config.yaml
encoder_widths: [128, 128, 128, 128]
text_encoder_layer_scale_init: 0.01
epochs: 119.3
Rows from block 4 of the audio encoder, named by matrix and row number. Rows with one number belong to one channel. Each number is 200 + 20 x the weight over its row's rms, rounded and kept within 0 to 999. All counts start at 0. After the name is the row's rms in percent of the matrix's.
# convs0: first width-11 conv, stride 2 (encoder.blocks.4.convs.0.weight, 128x128x11), inputs 21-23, a 11 kernel for each
# convs1: second width-11 conv (encoder.blocks.4.convs.1.weight, 128x128x11, transposed), outputs 21-23, a 11 kernel for each
convs0.2,104,219,214,208,185,165,176,202,223,241,228,172,197,197,186,186,201,200,206,201,216,227,222,210,192,184,219,226,234,210,224,207,219,189
convs1.2,099,165,194,168,185,209,167,194,205,225,192,188,215,188,233,240,219,215,205,213,146,218,183,213,184,234,236,209,224,192,204,254,195,225
convs0.3,105,170,174,180,208,216,212,202,224,226,216,155,205,215,218,209,198,213,224,212,197,195,214,202,222,199,198,197,214,216,195,197,181,177
convs1.3,108,183,204,197,191,187,171,202,196,176,190,174,163,171,178,186,224,222,193,205,207,223,200,202,225,186,233,237,218,223,224,197,194,197
convs0.4,104,204,185,186,199,204,199,202,189,208,222,221,207,199,199,184,195,196,210,210,207,206,201,210,221,222,215,214,219,204,188,188,213,195
convs1.4,111,203,186,224,215,196,195,217,217,202,179,202,215,221,226,220,197,193,185,202,227,239,206,193,204,201,181,194,183,164,208,230,209,175
convs0.5,102,187,186,166,177,180,220,224,208,215,188,200,178,186,208,214,208,198,216,205,206,204,209,162,177,185,167,170,203,200,208,201,198,205
convs1.5,097,209,211,204,198,215,201,202,194,190,213,166,204,180,186,190,204,202,214,222,180,198,228,189,211,229,218,187,196,184,213,236,215,209
convs0.6,094,220,223,246,215,222,228,243,202,188,187,216,234,220,222,204,207,203,200,218,230,230,226,231,227,199,186,164,195,192,211,223,214,235
convs1.6,114,214,234,216,234,199,182,198,180,174,186,185,193,209,219,202,238,216,191,179,217,218,225,195,158,172,182,192,182,186,174,191,196,184
convs0.7,101,168,232,218,215,230,236,227,199,176,198,194,208,187,184,175,169,171,181,189,197,205,219,201,187,201,203,198,205,216,218,215,216,203
convs1.7,101,223,202,201,193,214,197,197,230,171,174,163,221,229,213,188,182,191,159,161,187,216,214,181,184,205,218,197,185,211,255,216,189,204
convs0.8,093,221,226,204,197,205,216,223,237,236,210,214,229,212,198,204,195,190,199,189,209,213,205,204,215,210,186,190,196,193,203,201,202,199
convs1.8,100,224,208,196,198,213,201,223,233,214,220,243,228,209,209,150,177,198,230,244,212,208,204,201,221,230,225,233,225,184,191,201,183,193
convs0.9,094,219,257,246,255,220,229,213,209,185,182,179,221,203,211,209,228,219,229,235,215,213,196,181,184,167,168,186,174,200,191,197,189,178
convs1.9,101,172,203,200,202,210,217,221,179,180,186,181,188,161,203,221,205,174,181,197,216,208,191,225,221,196,167,171,159,153,183,184,187,192
convs0.10,107,175,204,229,212,194,191,205,215,210,224,214,209,200,194,188,202,216,235,212,209,209,215,209,218,226,201,197,201,214,217,221,212,192
convs1.10,103,212,207,216,215,211,203,202,212,227,195,213,221,227,234,235,198,206,205,209,200,213,238,181,167,204,176,219,211,169,192,227,223,230
convs0.11,099,231,240,229,220,182,208,220,223,215,204,207,210,187,200,199,219,205,205,200,197,193,195,214,234,213,239,246,229,226,209,207,198,211
convs1.11,118,162,163,164,176,189,172,200,191,179,199,207,233,204,198,189,209,223,217,195,200,176,152,189,192,195,229,225,204,181,183,193,192,193
convs0.12,098,166,160,179,184,183,200,188,189,183,198,191,208,194,197,196,197,189,196,205,220,217,223,227,202,201,164,148,175,198,200,207,199,201
convs1.12,100,199,200,198,180,206,192,179,195,188,190,212,187,202,188,224,202,204,219,218,230,211,221,203,167,185,213,212,190,162,174,172,199,185
convs0.13,105,204,242,221,208,214,201,185,183,189,193,183,196,199,190,202,202,199,201,191,192,197,199,180,192,180,197,203,232,231,233,213,199,197
convs1.13,105,169,217,196,196,174,196,192,189,202,196,177,224,205,199,199,196,210,222,202,174,188,187,175,199,211,208,223,202,184,201,217,191,221
convs0.14,100,203,164,163,159,164,165,159,197,212,190,168,156,154,173,161,182,196,212,216,216,227,226,226,216,206,190,189,188,188,187,192,186,206
convs1.14,087,181,186,180,183,198,194,187,178,187,178,182,178,181,204,194,168,193,206,212,211,225,224,218,199,199,197,177,174,160,180,200,200,207
convs0.15,102,157,169,201,203,200,216,195,191,185,196,220,179,183,197,189,209,182,194,184,202,205,214,219,235,200,222,198,212,201,226,223,223,229
convs1.15,100,220,229,182,198,213,249,234,242,193,194,191,198,204,176,175,201,228,192,190,203,178,213,235,192,199,177,176,185,245,221,192,182,198
convs0.16,100,210,197,204,202,203,208,217,210,199,187,216,189,184,210,195,207,200,200,201,190,200,205,203,204,210,234,243,239,227,216,211,212,225
convs1.16,104,198,204,220,220,234,233,198,187,162,152,185,177,208,203,199,199,197,205,217,203,155,156,234,234,206,199,229,210,190,191,193,166,164
convs0.17,099,214,207,228,219,216,211,201,210,213,205,196,201,199,210,197,201,193,205,217,211,213,195,214,208,217,201,216,201,193,200,195,200,196
convs1.17,101,194,200,195,206,177,193,222,189,193,200,195,189,212,199,184,198,221,198,186,200,187,195,180,209,182,199,232,223,182,200,184,207,204
convs0.18,100,160,192,182,188,171,171,156,170,178,201,233,184,190,177,190,184,199,189,195,205,191,181,200,205,224,218,213,207,221,206,225,218,219
convs1.18,102,227,200,197,195,213,209,201,195,187,193,189,203,209,207,202,189,185,163,175,209,213,208,192,203,208,213,224,228,220,217,198,192,178
convs0.19,101,222,199,180,189,180,209,221,209,217,212,209,207,207,207,199,201,209,213,228,226,221,218,213,208,213,190,209,197,194,168,188,181,186
convs1.19,099,201,182,169,151,203,187,205,224,234,215,188,173,199,208,251,192,204,176,213,213,201,191,208,198,203,178,184,181,213,213,225,203,222
convs0.20,099,226,208,208,200,190,186,187,166,183,177,186,185,182,180,181,181,188,187,189,201,202,203,197,211,204,199,193,200,234,226,206,209,190
convs1.20,094,221,236,217,186,173,198,213,193,195,216,210,162,176,193,201,228,193,213,213,191,216,193,189,178,170,206,223,245,202,168,171,188,226
convs0.21,098,195,192,185,189,206,218,233,212,215,166,162,201,201,193,205,205,200,214,205,222,215,216,196,189,200,186,181,186,213,205,192,197,181
convs1.21,083,189,193,216,220,213,203,212,225,182,183,201,194,198,210,198,199,153,216,225,183,157,187,196,216,199,198,176,173,201,218,198,184,178
convs0.22,093,211,187,217,184,199,204,192,193,191,225,196,203,207,213,192,202,184,204,209,223,225,227,189,180,204,200,206,190,186,180,205,208,205
convs1.22,087,212,208,211,227,196,218,215,185,169,197,212,186,199,201,204,177,173,216,196,179,198,216,182,190,217,196,202,186,151,189,210,182,196